Weights of a small contrastive audio-text model.
Model: 21.8M parameters, log mel input, encoder arch swin, encoder norm rmsnorm, encoder activation relu, encoder patch size [4, 4], encoder depths [3, 6, 3], encoder widths [64, 128, 256], text encoder width 384, text encoder layers 8, text encoder norm rmsnorm, text encoder activation swiglu.
Rows from block 5 of the audio encoder of a small contrastive audio-text model, named by matrix and row number. Rows with one number belong to one neuron. Each number is 128 + 24 x the weight over its row's rms, rounded and kept within 0 to 255. All counts start at 0.
Before each neuron's rows are labels from the 100 clips, of 14848, where the neuron reaches its highest value: "peak in band" is the frequency band that holds the peak; "strongest on" is what is common among them. Only what is clearly more common there than usual is listed. The data: synthetic speech, music and everyday sounds put through simulated rooms and audio effects. In brackets: how many of the 100, against the usual share in percent.
# fc1: MLP up (encoder.blocks.5.mlp.fc1.weight, 256x128), inputs 0-42
# fc2: MLP down (encoder.blocks.5.mlp.fc2.weight, 128x256, transposed), outputs 0-42

peak in band: 250 to 500 Hz (31 vs 12.5)
strongest on: short reverberation (66 vs 39.3); reverberation time: 0.3 to 0.6 s (40 vs 19.8)
fc1.23 [142 114 141 117 118 154 139 174 119 132 144 122 122 131 123 128 174 115 159  90 143 185 123 152  93 146 100 101  98 125  86 102 125 148 148 128 124 116 120 137 143 160 151]
fc2.23 [154 129 142 160 142 150  96  93 169 118  74 149 106 108  96 132 135 112 155 137 126 151 125 106 148 146 120 156 122 157 110 111  97 129 144  85 149 135  99 115 145 133 125]

peak in band: 4000 to 8000 Hz (52 vs 25)
strongest on: speech (73 vs 25.1)
fc1.246 [ 71 137 139  77 118 165 132 115 111 184 125 146 171 127 151 151 115 141 126 107  91 124 111 112  96 137 147 134 111  92 118  92 155 139 147 112 111 127 101 178  96 144 152]
fc2.246 [102 117 122  91 119 129 139 147  97 166 128 135 130 136 183 152 127 158 126 141 113 145 123 108 108 144 124 166 145  95  81 178 105 134 106  94 169 148 168 147 113 111 107]

peak in band: 2000 to 4000 Hz (55 vs 25)
strongest on: far (77 vs 39.7); long reverberation (75 vs 40.3); everyday sound (55 vs 24.9); reverberation time: 1.2 to 2.4 s (51 vs 19.6)
fc1.238 [104 153 112 114 144 123 125 148 161  96 109  93 144 136 144 117 144 146 134 126 145 122  93 158 112 142  89  78 127 177 108 154 177 151 106 131 144 142 152 128 114 107 131]
fc2.238 [167 142 153 150 111 112 127 122 155 165 153 132 146 134 119 101 124 128 133 127 146 119 135 105 148 119 123 118 157 148 151 158 110 139 135 179 158 110 124 161 140 142 108]

peak in band: 500 to 1000 Hz (32 vs 12.5)
strongest on: long reverberation (76 vs 40.3); everyday sound (53 vs 24.9); reverberation time: 1.2 to 2.4 s (49 vs 19.6)
fc1.190 [122 142 117 107 105 126 132 110 146 161 100 152 177 134 144 153 118 127 134 133 149 117 132 154 120  93  91 120  94 117 113 168 128 197 114 131 139 136 152 135 129 157 122]
fc2.190 [146 127 159 168 123 127  92 107 155  96 117  92 125 125 139  98 129 129 143 137 151 163 147 112 132 198 122 140 103 119 140 119 178 106 103 139 113 114 156 115 156 158 141]

peak in band: 4000 to 8000 Hz (56 vs 25)
strongest on: speech (51 vs 25.1); reverberation time: 1.2 to 2.4 s (42 vs 19.6)
fc1.148 [117 135 144 121 141  99 155 120 116 127 108 164 116 119 179 123 108 112  92 164 102 105 152 100 161 151 104 149 132 132 106 157 125 104 136 158 110 117 166 124  91 130 135]
fc2.148 [127 134 146 101 107 108  91 127  81 124 127 118  86 144  90 136 101 137 164 119 141 117 156 117 151 136 131 138 164 116 130 158  98 104 145 128 125 116 172  96 122 109 119]

peak in band: 500 to 1000 Hz (44 vs 12.5); 250 to 500 Hz (31 vs 12.5)
strongest on: band (51 vs 25)
fc1.103 [ 77 129 109 132 116 146 159 151 126 109 120 107 116 117  73 124 178 133 158 149 152 132 122 171 104 152 129 150 137 169 134 124 146 115 128 141 130  96 104 121  97 127 133]
fc2.103 [113 150  88 145 114 129 163 127 127 139 153 142  99 109 175 137 102 124 111 134 163 104  57  95  89 134 138 114 153  77 109 142 114 132 111 143 121 128 187 140 133  91 145]

peak in band: 4000 to 8000 Hz (53 vs 25)
strongest on: drums (54 vs 25); dropouts (51 vs 12.9); bit reduction (41 vs 13.4)
fc1.249 [150 132  68  92 106 100 138 110 136 167 135 153  94 139 135 135 119 138 101 135 127 151 126 149 138  98 142 146 117 147 129 119 124 124 134 112 109 124 110 120 130  92 152]
fc2.249 [110 132 113  95 122  94 166 138 144 126 112 178 116 133 159 108 153 120 129 144 143 113 134  97 135 125 129 156  96 143 149 122 151 111 114 121 122 134 119 139  82 100 106]

peak in band: 500 to 1000 Hz (41 vs 12.5)
strongest on: speech (69 vs 25.1); wah (38 vs 13)
fc1.84 [117 164 118 102 115 159 129 121 115 146 126 140 188  88 123 159 122 122 143 116  94 128 117 130  92 127 118 129 160 107  64 117 118 190 122 139 136  46 132 136 131 115 125]
fc2.84 [141 131 140 194  96 148 180 113  97 168  98 130 131 128  90 142 136  93 169 103  99 151 127 110 140 167 129 142 116 109  97 134 153  86 110 137 132 100 121 155 140 135 120]

peak in band: 1000 to 2000 Hz (37 vs 12.5)
strongest on: speech (53 vs 25.1)
fc1.161 [ 54 159 105 190 110 101 113 151 111 104  90 119 135 106 146 147  85 142 114 129 136 110 117 104 132 114 102 159 123 121 123 118  98 112 108 131 160 113 153  96 139 177 143]
fc2.161 [128 127 103 101 157 148 121  64 153 135 126 116 134 122  87 144 121 148 102 138 113  93  89 134 102 107 145 124 131 112 110 164 121 110 119 120 148 127 144 129 120  89 129]

peak in band: 2000 to 4000 Hz (54 vs 25)
strongest on: distance: near (69 vs 39.8); long reverberation (67 vs 40.3); reverberation time: 1.2 to 2.4 s (45 vs 19.6)
fc1.223 [128 131 134 133 144 103  90 154 113 137 164 170 157 106 134 124 181 163 105  32 112 135 132 104 111 120 131 142 150 131 126 150 155 136 165 135 113 140 107 117 155 123 113]
fc2.223 [133 109 117 161 151 102 144 146 132 124 147 178 115 117 124  93 144 138 102 154 110 131 137 165 146 125 158 130 137 153 120 108 144 161 154 133 147 114 131 135 151 125 119]

peak in band: 0 to 250 Hz (88 vs 12.5)
strongest on: distortion (36 vs 12.9); reversed (36 vs 13.2); ring modulation (30 vs 12.9)
fc1.13 [108 115 125 134 127 185 115 141  80 142 138 117 169 148 103 122 139 128 137 128 129 118 128 157  98 101 114 120  91  85 105 121 124 127 138 105 133 127  49 115 115 129 118]
fc2.13 [138 131 145 106 103 146 164  98 132 121  97 100 129 126 140 109  98 130 102 168 148 174 117 121 145 128 130 137 116 118 149 144 118 145 111 137 177 119 117  97 105 161 162]

peak in band: 0 to 250 Hz (97 vs 12.5)
strongest on: speech (65 vs 25.1)
fc1.241 [116 165 113 145 145  74 156 116 129  93 106 106  75 151 125 132 136 127 151  92 104 154 167 141 124 153 103 102 127 133 140 126 167 151 123  97 133 121 139 164 117 116 133]
fc2.241 [114 107 125 144 168  94 117 146 135 151 134 109 109 159 126 138 101  96 117 153 100  95 125 133 133 111 153  84 111  95 143 102 122 110 150 166 169 139 166 110 134 133 102]

peak in band: 4000 to 8000 Hz (55 vs 25)
strongest on: dropouts (74 vs 12.9)
fc1.170 [125 125 102 107 142 109 119 101 144 124 143 187 108 121 111 157 151 143 104 141 104 125 169 122 177  96  62 142 104 112 104 121 103 128 161 154  98 143 122  83 102 139 118]
fc2.170 [173 159 135 146 105 124  87 144 126 147 159 116 169 134 114 151 125 109 133 142 136 137 125 166 116 140 129 123 125 154 154  88 115 109 116 113 122 145 123 147 145 133 184]

peak in band: 2000 to 4000 Hz (60 vs 25)
strongest on: drums (52 vs 25); reverberation time: 1.2 to 2.4 s (41 vs 19.6)
fc1.117 [118 150  96 122  67 101  78 135 143 118 129 127 148 129  90 180  97 119 113 122  86  70 137 147 162 144 151 119 129 157 121 144 111 140 150 117  92  94 105  90 124 116 100]
fc2.117 [151 112 171 147 183 114 123  91 124  82 157 168 102 123 128  94  94 119 118  83 146 146 154 150 132 127 132 139 182 143 124 184 128 156 147 165 116 166 116 139 124 148 101]

peak in band: 250 to 500 Hz (48 vs 12.5)
strongest on: band (58 vs 25)
fc1.176 [151 171  94 120 104 157 147 130 131 100 127 130 130  99 160 146  94 158 119 122 122  93 108  97 103 119 115 113 119  75 129 124  98 157 108 148 166 130 132 139 152 126 154]
fc2.176 [146 116 161 126 103  84 108 123 139 125 108  88 144  98 151 147 141 176 121 101 114  89 102 130 142 132 139 136 135 152 180 137 152 109  87  89 117 139 154 186 124 153 104]

peak in band: 250 to 500 Hz (46 vs 12.5)
strongest on: reverberation time: 0.15 to 0.3 s (56 vs 19.5); dry (44 vs 20.5)
fc1.245 [107 165 144 134 109 138 117 125 112 111 157 122 101 109 140 160 127 102  97  94 165 161 165  92 105 127  91 138 132 181 127  85 109 143 189 134 129 149  73 109 144 133 103]
fc2.245 [124 148 132 144 126 158 122 138 146 103 116 146 143 123 178 127 133 104 113 176 112 146 111 103 129 118 142 126  97 104 146 131 167 102 141 110 137 158 149 150 126 156 159]

peak in band: 250 to 500 Hz (56 vs 12.5)
strongest on: speech (69 vs 25.1)
fc1.114 [134 106 131 149 122 134 184 134 133 138 108 103 177 139 110 106 161 131 155 165  88 156 183  76 135 142 127 111 153 124 116 129 103 152 142 144 118 101 108 105 142 107  97]
fc2.114 [118 108 160 150 161 150 123 180  90 152 133  87 172 143 111  90 152 138 100 139 107 128 139 114 151 110 136 133 103 164 126 118 103 139 145 110 144 120 127 126 118  99 144]

peak in band: 500 to 1000 Hz (38 vs 12.5)
strongest on: dry (42 vs 20.5); reversed (36 vs 13.2)
fc1.188 [147 114  99 139 149  70 114 105 112 118 154 110 150 102 106 138 151 126  93 176 104 135 120 146  77 131 113 124 124 133 142 116 152 120 112 144 112 141 135 127 108 142  76]
fc2.188 [119 128 126  94 156 200  99  95  89  98 119  95 118 142 144 137  95 113 141  88 127 155 131 151 109 154 108 102 168 146 124  99  99 143  96 126 107  91 133 123 122 159  91]

peak in band: 0 to 250 Hz (60 vs 12.5)
strongest on: band (53 vs 25)
fc1.38 [101 147 134 143  86 118 165 115 138 140  87 140 143 145 134 157 130 171 124  70 134 136 124 111 101  99 119 144 133 127 119 132 128 137 136 108 115 158  91 125 143 114 125]
fc2.38 [118 113 164  90 123 124  92 153 124 117 132 156  56 156 127 124  65 117 146 123 110 119 147  89 106 124 136  93 118 107 139 160 138 143 127 124 137 127 110 130  81 101 170]

peak in band: 4000 to 8000 Hz (87 vs 25)
strongest on: distance: near (72 vs 39.8); drums (59 vs 25)
fc1.255 [117 167  82 119 135 119 118 145 136  89 117 134 114 129 120 112 151  97 100  90 138  87 111 119  70 108 115 154 141 127 114 138 111 157 138 113  98 137 128 122 120 141 120]
fc2.255 [145 137 124 136 127 170 101 153 136 117 122 133 118  81 130 114 104 138 155 181 142 136 155 132 135  97 166 125 118 124 174 133 125 119  96 140 149  76  79 103 138 131 156]

peak in band: 4000 to 8000 Hz (69 vs 25)
strongest on: drums (67 vs 25)
fc1.221 [114 118  88  96 129 139 143 160 122 109 114 156 109 106 129 138 143 170  97  91 136 116 110 114 122  89 133 125 107 103 154 100 163 166 128 127 102 155 162 137 146  99 100]
fc2.221 [137 155 123 162 127 112 136  86 174 115  96 102 115  91 150 123 115 138 124  96 106 185 125  95 136 114 102 134 148 146  95 164  87 115 123  84 139 124  82 111 156 117 159]

peak in band: 1000 to 2000 Hz (40 vs 12.5)
strongest on: band (82 vs 25)
fc1.250 [132 121 106 111 141  91 165 148 160 120 117 142  89 148 134 111 120 137 141 156 168 129 138 129 103 128 134  85 125 106  87 139  98  67 133 138 105  99 129 151 125 129 150]
fc2.250 [108 129 150 129 150  97 188 154 146 130 194 110  91 153 136  88 147 149 117 155 147 117 132 166  99 122 120 121 155 150  98 136 162 119 137 147 105 114 102 121 137  81 142]

peak in band: 0 to 250 Hz (48 vs 12.5)
strongest on: band (51 vs 25); dry (50 vs 20.5)
fc1.89 [131  98 130 130 149 123 115 164 126 158  99 127 133  86 155 118 133 144 123  91 138  85 141 124 142  62 110 160 143 101 117  99 106 168 117 108  90 129 131 145 173  98 130]
fc2.89 [122 114 152 141 122 118 140 104 120 140  84 156 162 135 183 134 115  99 140 140 148 111 117 105 101 144 132 132 102 132 114 175 123 144 139 134 185 148 130  83 117 135 113]

peak in band: 500 to 1000 Hz (36 vs 12.5)
strongest on: everyday sound (53 vs 24.9)
fc1.126 [137 127 146 119 142 122 116 184 149 107 122 188  75 147 131 123 141 163 156 141  85 131 166 141 107 145 129 107 187 117 128  82 169 128 148  96 168  93  99 118 107 140 130]
fc2.126 [161 134 154 116 141 162 112  96 158 106 149 123 125 148 119 163 102 136  87 116 151 120 122 130 160 114 131 170 144 112 117 133 127 126 140 125 148 106 140 106 131  90  87]

peak in band: 250 to 500 Hz (86 vs 12.5)
strongest on: everyday sound (92 vs 24.9)
fc1.167 [146 143 160 146 113 121 124 166 108 151  99 120 129 141 132 103  86 159 128 139 109 107 153 137 133 135 101  87  97 116  99  93 172 147 182 153 129 106 128 151 122 137 137]
fc2.167 [127 153 135 100 142 116  98 127 123 124 135  99 151 160 116 153 126 155  96 141 190 146 106 132 110 147 138 144 133 148 100  92 130 171 117 145 107 128 110 151 117 160 141]

peak in band: 1000 to 2000 Hz (34 vs 12.5); 500 to 1000 Hz (34 vs 12.5)
strongest on: band (62 vs 25)
fc1.209 [121 102 155 122 160 109 138 148 231  91 120 138 117 154 120 122 163 117 117 161 128 145 114 125 114 153 154 113 138 152 109 133 134 102 105 117 159 148 124 110  79 141 106]
fc2.209 [137 143  99 101 151 107 120 155 124 131 173  99  93 131 147 103 124 165 127 158 110 103 104 140 130 110  90 147 125 151 111  99 124 175 135 130 168 142 103 150 150 129 135]

peak in band: 4000 to 8000 Hz (81 vs 25)
strongest on: distance: near (80 vs 39.8); reversed (50 vs 13.2)
fc1.212 [120 136 136  79 174 121 107 116 167 124 107 115 104 172 122 170 108 138 118 132 121 130 124  99 121  91 128 130  82  85 105 123 143 137 118 114 122 112 158 125 132 118 187]
fc2.212 [144 143 109 152 105 158 162 123 104 130  89 126 118 139 170  77 141 169 136 143 131 113 113 114 139 123  94 138 102 135 111 122 149 150 168 140 125 139 114 132 165  91  93]

peak in band: 1000 to 2000 Hz (37 vs 12.5)
strongest on: dropouts (87 vs 12.9)
fc1.201 [120 150 115 104 110  90 136 115 110 137 149 115 141 142 104 111 141 173 153 111 105 116 129  95 158 112  70 124 104 169 159 139 130  96 157 145 127 157 142 126 101 114 166]
fc2.201 [231 134 152 148 168 113 112 145 118 145  96 133 127 115 108 132 112 173 167 170 160 137 140  94 132 146 102 113 139 110 137 132 108 145 144 142  94 147 123 146 120 125 155]

peak in band: 0 to 250 Hz (47 vs 12.5)
strongest on: dry (43 vs 20.5); distortion (34 vs 12.9)
fc1.205 [111 139 141 109 129 164 106 119 105 145 169 165 146 174 114 115 143 182 116  98 103 115 104 115  83 144 105 172 130 119 150 113 127 116 152 129 150 113 151 110 108 128 170]
fc2.205 [131 134 191 134 117 131  94 108 151 167 149 118 174 172 154  98 143 131 110  89 161 114  99 127 132 126  98 110 141 152 132 117 142 116 161 152 135 145 138 121 158 175 145]

peak in band: 0 to 250 Hz (100 vs 12.5)
strongest on: band (81 vs 25); ring modulation (48 vs 12.9)
fc1.128 [ 99 143  86 110 124 197 118 147 150 144 134 123 142 128  91 127 177 176 118 108 110 121 118 113 106 104 117  94 152 144 145 148 121 113  98 137 138 149 122 122  81 123 144]
fc2.128 [178 196 141 129 133 119 122 159 133 142 133 112 134 117 113 154 122 133 112 105 122 153 127 130  84 115 149 142 142 143  87 139 153 167 139  76 107 116 137 128 132 114 150]

peak in band: 250 to 500 Hz (31 vs 12.5)
strongest on: long reverberation (65 vs 40.3); reverberation time: 1.2 to 2.4 s (45 vs 19.6)
fc1.240 [140 118 168 121  85 134 145 128 166  84 123 130  98 152 126 152 152 145 101 105 109 111 167 111 108 128 136 126 105 149 100 119 115 162 111 139 140 129 125 132 101  76 143]
fc2.240 [153 152 111 159 105 131  76 115 121 103 143 114 147 116 161 137 144 168  89 159 131 167 126  89 135 116  81  83 138  97  82 156 154 178 109 134 137 170 121 132 143 132 135]

peak in band: 1000 to 2000 Hz (37 vs 12.5)
strongest on: drums (50 vs 25)
fc1.233 [126 107 133  95 141 105  88 115 114  95  96 150 146 158 158  99 153 101  97  97 133 114 158 131 125 109 122 139  85 117 107 147 129 160 133  99 104 131 148 136 143 148 122]
fc2.233 [146 123  95 111 127 144 122  87 150 107 142 159 140 167 101 145 136 123  99 123 126  84  89 152  71 127 175 147 144 142 139 118 130 127 170 127  93 113 103 141  94 144 145]

peak in band: 4000 to 8000 Hz (75 vs 25)
strongest on: reversed (42 vs 13.2); dry (41 vs 20.5)
fc1.25 [139 159 126 115 152 167 110 183 112  90  84 165 165 116 164 105  80 100  99 146 121 130 169 127  71 120 135 110 153 127 123 118 102 137 116 152 135 127 103 170 128 130 139]
fc2.25 [106  95 117  94 149 120 148 193 137  76 129 139 144 102 145  91 135 140 165 121  75 107 148 122 122 138 133 125 137 106 145 122 164 121 146 142  99  88 138 123 137 131 117]

peak in band: 500 to 1000 Hz (32 vs 12.5)
strongest on: band (56 vs 25)
fc1.206 [119 124  92 120  89  88 118 144 138 127 120 146 134 124 139 152 146 132 172 141  61 112 168  92  99 115 130 115 125  99 161  97  88 127 161 115 117 117 157 119 122 122 107]
fc2.206 [108 125 144 132 102 155 191 170  89 124 137 146  98 132 131 111 142  95 136 126 124 106 124 110 150 128 131 123 116 129 139 114 100 155 120  84 146 132 178 133 129 156 132]

peak in band: 0 to 250 Hz (43 vs 12.5)
strongest on: dropouts (85 vs 12.9); number of effects: 3 or more (37 vs 13.2)
fc1.16 [119 150 105 136  94 146 111 152 157 109 112 134 143 155  98 128 163 142 123  95  65 150 144 109 105 113 153 142 120 154 119  91 121 101 197 138 149  99 168 157 124 157 146]
fc2.16 [143 118 102 133 111 119 110 130 171 122 125  66 165  98  82 123 143 152 144 102 130 122 129 165 101  97 144 117 102 163 114 156 160 151 137 114  96 143 147 153  99  72 170]

peak in band: 2000 to 4000 Hz (54 vs 25)
strongest on: band (78 vs 25); dry (45 vs 20.5)
fc1.138 [111 106 133 102 148 130  73 115 143 129 131 176 152  99  95 155 146 140 138 143  71 124 149 136 112 113 139 120 123 162 135 112 127 116 142 134 121 128  79 119 125 141 118]
fc2.138 [139 170 103  94 120  97 119 168 117 142 126 114 142 107 124 125 157 140 124 130 130 157  89 121 104 108 124 119 128 136 117  95  96  91 126 114 142 138 125 103 156 152 128]

peak in band: 1000 to 2000 Hz (30 vs 12.5)
strongest on: dropouts (71 vs 12.9); bit reduction (34 vs 13.4)
fc1.173 [145 144 131 129 144 136 155 132 119  91 123 147 149 117 115 155 191 168 142 173 113 118 144  87 116  88 105 161 138 156 116 157 137 101 142 169  99 153 180 120 126 120 138]
fc2.173 [162  84  88 129 117  81 119 115  96 111 147 139 122 105  96  76 142  82 148 169 157 132 168 136 137 143 159 101 134 141 161 114  82 116 111 107  97  98 160 121 121 125 160]

peak in band: 250 to 500 Hz (33 vs 12.5)
strongest on: dry (45 vs 20.5); reverberation time: 0.15 to 0.3 s (43 vs 19.5)
fc1.162 [129 115 141 161 141 118 118  80 122  94 142 133 155 138 118 151 137 112 113 140 137 109 122  94 119 175 130 167 112 136  96 139 117 102 160 137 139 104 176 141 162 160 109]
fc2.162 [ 90  94 126 136  71 103 155 144 125 144 116  86 124 116 143 164 146 136 110  94 124 137 121  90 111 155  99 143 103 125  96 123 130 141  99 123 145 156 129  58 144 155 100]

peak in band: 250 to 500 Hz (52 vs 12.5)
strongest on: speech (62 vs 25.1)
fc1.93 [ 99  97 114 152 110 101  94 110 103 144 107 149 120 178 111  87  74 137 139 136 116  93 119 134 118 103  65  91 148 157 138 118 140 162 182 167 131 158 131 126 128 108 103]
fc2.93 [141 115 133 119 115  88  98 115 161 137 161  82 143 120 107 105  98 109 137 160 159  77 103 178 150 117 108 136 141 138 142 142 130 146 129 130  96 102 121 116 144 149 134]

peak in band: 1000 to 2000 Hz (40 vs 12.5); 500 to 1000 Hz (31 vs 12.5)
strongest on: drums (54 vs 25); distortion (40 vs 12.9)
fc1.96 [123 158 167 135 127 123 113 151 150 141 112 122 151 120 105  92 155 102 136 164  96 123 114 154 118 116 127 130 139 110 138 150 100 120 176 173 164 120 157 139 127 110 155]
fc2.96 [124 132  88  78 108  84 130 144 110 121  90 134 122 112 115 100 105 123  98 152 104 177 112 125 132 131 115 101 110 122 106 127 113 149 160 129 189 137 128  64 121 106 129]

peak in band: 0 to 250 Hz (48 vs 12.5); 250 to 500 Hz (33 vs 12.5)
strongest on: band (82 vs 25)
fc1.63 [ 72 120 138 145 108 160  94  80 115 147  81 100 177 133 117 148 149 112 158 114 143 113 105 115 133 116 109 122 134 124 150 140 122 108 149 103 164 110 154 122 145 173 123]
fc2.63 [130 169 128 148 127 143 107 135 110 124 129 100  94 113 126 115 150 108 149 123 128  48  64 142  99  76 111 154 141 115 118 155 140 116 116 107 135 154 118 119 122 144 139]

peak in band: 250 to 500 Hz (41 vs 12.5)
strongest on: speech (52 vs 25.1)
fc1.168 [107 119 140 135 142 125 134  87 131 141 143 151 141 129 128 125 130 106 122 138 115 107 114 112  82 129 133 120 118 136 139  93 138 134 167 116  98 173 122 111  95 128 135]
fc2.168 [140 151 122  82 158 125 143 142  93 110 119 115 151 158 106 181 132 144 168 110 136 147 128  85 104 105 117 142 150 164 146 119 147 142 126  96 157 191 151 140 136 155 153]

peak in band: 500 to 1000 Hz (33 vs 12.5); 1000 to 2000 Hz (30 vs 12.5)
strongest on: speech (69 vs 25.1)
fc1.220 [124 119 107 115  66 106 113 118 115 136 157 126 141 141  92 116 125 162 125 124 136 122 146  92 126 118 111 134 127 164 100 124 126 130 142 118 114 100 155 108 157 154 168]
fc2.220 [ 86 154  87 115 118 123 143 140 108 132 110 145 100 102 123 129 127 160 136 133  83 129  81 108  92 150 156 131 164 157 134 129 132 116 149 118 114 140 147  95 125 114 117]

peak in band: 250 to 500 Hz (54 vs 12.5)
strongest on: band (53 vs 25)
fc1.129 [133 149 162 167 145 120 149 143  96 143  87 122 118 100 100 143  94 106 115 120 125 130 123 118 131 138 136 117  92 142 129 121 117  79 107 192 161 125 121 122 135  90 117]
fc2.129 [139 111 127 144 181 125 155 136 113  98 150 102 121 147 125 151 142 119 106 146 103 114 121 145  88  99 163 132 130 126 179  81 129  86 169  66 153 129 153 173 132 114 138]

peak in band: 1000 to 2000 Hz (63 vs 12.5)
strongest on: everyday sound (93 vs 24.9)
fc1.85 [129 166 136 123 129 125 102 122 131 119 106 131 171 135 123 106 156 151  72 115 147 176 117  99 133  97 146 135 100 154  79  95 106 165 111 152  95 132 114 164 139 144 153]
fc2.85 [164 178 109  94 130 124 143 134 112 153  98 120 159 122 131 117 108 140 135 138 135 123 162 122 139 135 161  96 112 133 105 136 125 130 170 122 122 125 143 195 148 136 172]

peak in band: 4000 to 8000 Hz (70 vs 25)
strongest on: everyday sound (74 vs 24.9); reversed (35 vs 13.2)
fc1.182 [119 151 116  79 130  97 141  96  77 117  54 144 141 134 104 119 109 114 142 108 105 113  96  86 147 129  88 132 135 154 121 117 156 128 114 127 142 115 118  73  89 109 122]
fc2.182 [113 128 160 111 127 137 108 108  77 127 102 159 145 141 152 122 107 143  88 169 150 144 188 144 122 109 121  82 133 113  89 116 138 125  89 156 141 135 154 122 142  87 128]

peak in band: 0 to 250 Hz (97 vs 12.5)
strongest on: speech (56 vs 25.1)
fc1.236 [107 157 103 159 138  97 162 116 151 132 106 127 127 137  97 154 171  84 153  85 149 163 147 131 129 130 109 137 104 129 101  99 123 106 150 147 117 128 118 126 116 112 122]
fc2.236 [ 69 146 136 148 175 110 121 118 120 136 160 143 146 113  88 118  86 108 122 133 165 133 137 170 116 119 155  95 151 143 117 112 162  96 120 148 161 127 152 156 142 104 117]

peak in band: 500 to 1000 Hz (32 vs 12.5)
strongest on: everyday sound (53 vs 24.9); reverberation time: 0.15 to 0.3 s (51 vs 19.5)
fc1.45 [113  83 113 112 111 146 164 137 114  95 126 123 153 111 167 122 132 133 125 125 134 114 166 148  90 113 120 116 124 188 145 145 108 151 134 119 148 136 112 141 127 173 129]
fc2.45 [ 98  87 104 100 124 126 173 142 167 135 168 130 126 125 120 183 110 156 154 144 109 107 117 147 118 130 113 145 141 132 103  80 138 138 125 133 123 117 140 125  77 149 120]

peak in band: 0 to 250 Hz (57 vs 12.5)
strongest on: short reverberation (65 vs 39.3); reverberation time: 0.15 to 0.3 s (52 vs 19.5)
fc1.69 [103 117 102 129 123 140  80  95  67 111 139 136 145 153 137 157  72 140 127 140  92 110 141 158 151 135  70 158 124 108  80 109 126 145 135 114 118 132 101 143 144 160 113]
fc2.69 [127  98 116 116 110 136 102 100 140 131 130  88  99 128 144 126 130 114 166 137  95 115 138 168 145 101 157 146 109 124 122 155 107 117 130 141 103 176 121 141 169 123 133]

peak in band: 250 to 500 Hz (33 vs 12.5)
strongest on: dry (55 vs 20.5)
fc1.109 [129  96 135 147 135 156 124 140 123 151 127 110 167 109 120 181 142 108 133 129 120 126 173 179 110  75 110 125  99 120 124  85 130  65 113 101 140 121 100 126  87 154 102]
fc2.109 [ 64 165 133 143 138 166  90 118 133 112 126 122 120  99 120 135 128 102  97 121 101 163 109 129  68 102 136 153 134 128 140 109 168 176  83 117  77 127 185 109  96 112  98]

peak in band: 250 to 500 Hz (44 vs 12.5)
strongest on: band (53 vs 25)
fc1.122 [ 56 124 142 133  92 178 129 140 150 184 142 116 129 140 118 121 132 144 167  95 148 149 138 105  77  86  63 121 174  93  94 153  71 106  89 117 145 133 129 131 140  97 139]
fc2.122 [115 164 104 129 140 125 134 118 111  94 158 114  99 228  79 119 129 156 139  90 155  74 111 127 126 139 112 124 110 151  99 114 134  91  86 150 142 125 156 137 135 141 166]

peak in band: 1000 to 2000 Hz (37 vs 12.5)
strongest on: drums (64 vs 25); echo (38 vs 12.6); dropouts (37 vs 12.9)
fc1.77 [136 148 124 138 135 129 176 138 154  92 108 195  95 130 165 162 138 138  89 161 119 110 115 149 153  99 118 135 101 130 154 113  91  84 116 115 159 120 119 165 109  90 152]
fc2.77 [144 141 101 148 133 156 114 150 109 129 147 107 141  97 104 130 118 145 153 110 108 126 160 158 146 161 144 140 154 132 149 151 150 100  95 104  81 154 141 160 115 143 151]

peak in band: 0 to 250 Hz (36 vs 12.5)
strongest on: tremolo (40 vs 13.4)
fc1.79 [140 159 149 151 146  98  95 157 113 130 141 100 102 143 137  99 134 115 125 139 133 100 124  78 122 142 132  95 180 145 134 116 117 121 137 134 145 151 156 156 128 118 130]
fc2.79 [163 125 154 130 120 107 125  99 147 117 123  95 108 153 131 174 137 125 149 101 136  85 183 159 176 140 166 133 140 115 148 132 131 144 126 140  86 121 140 153 113 130 132]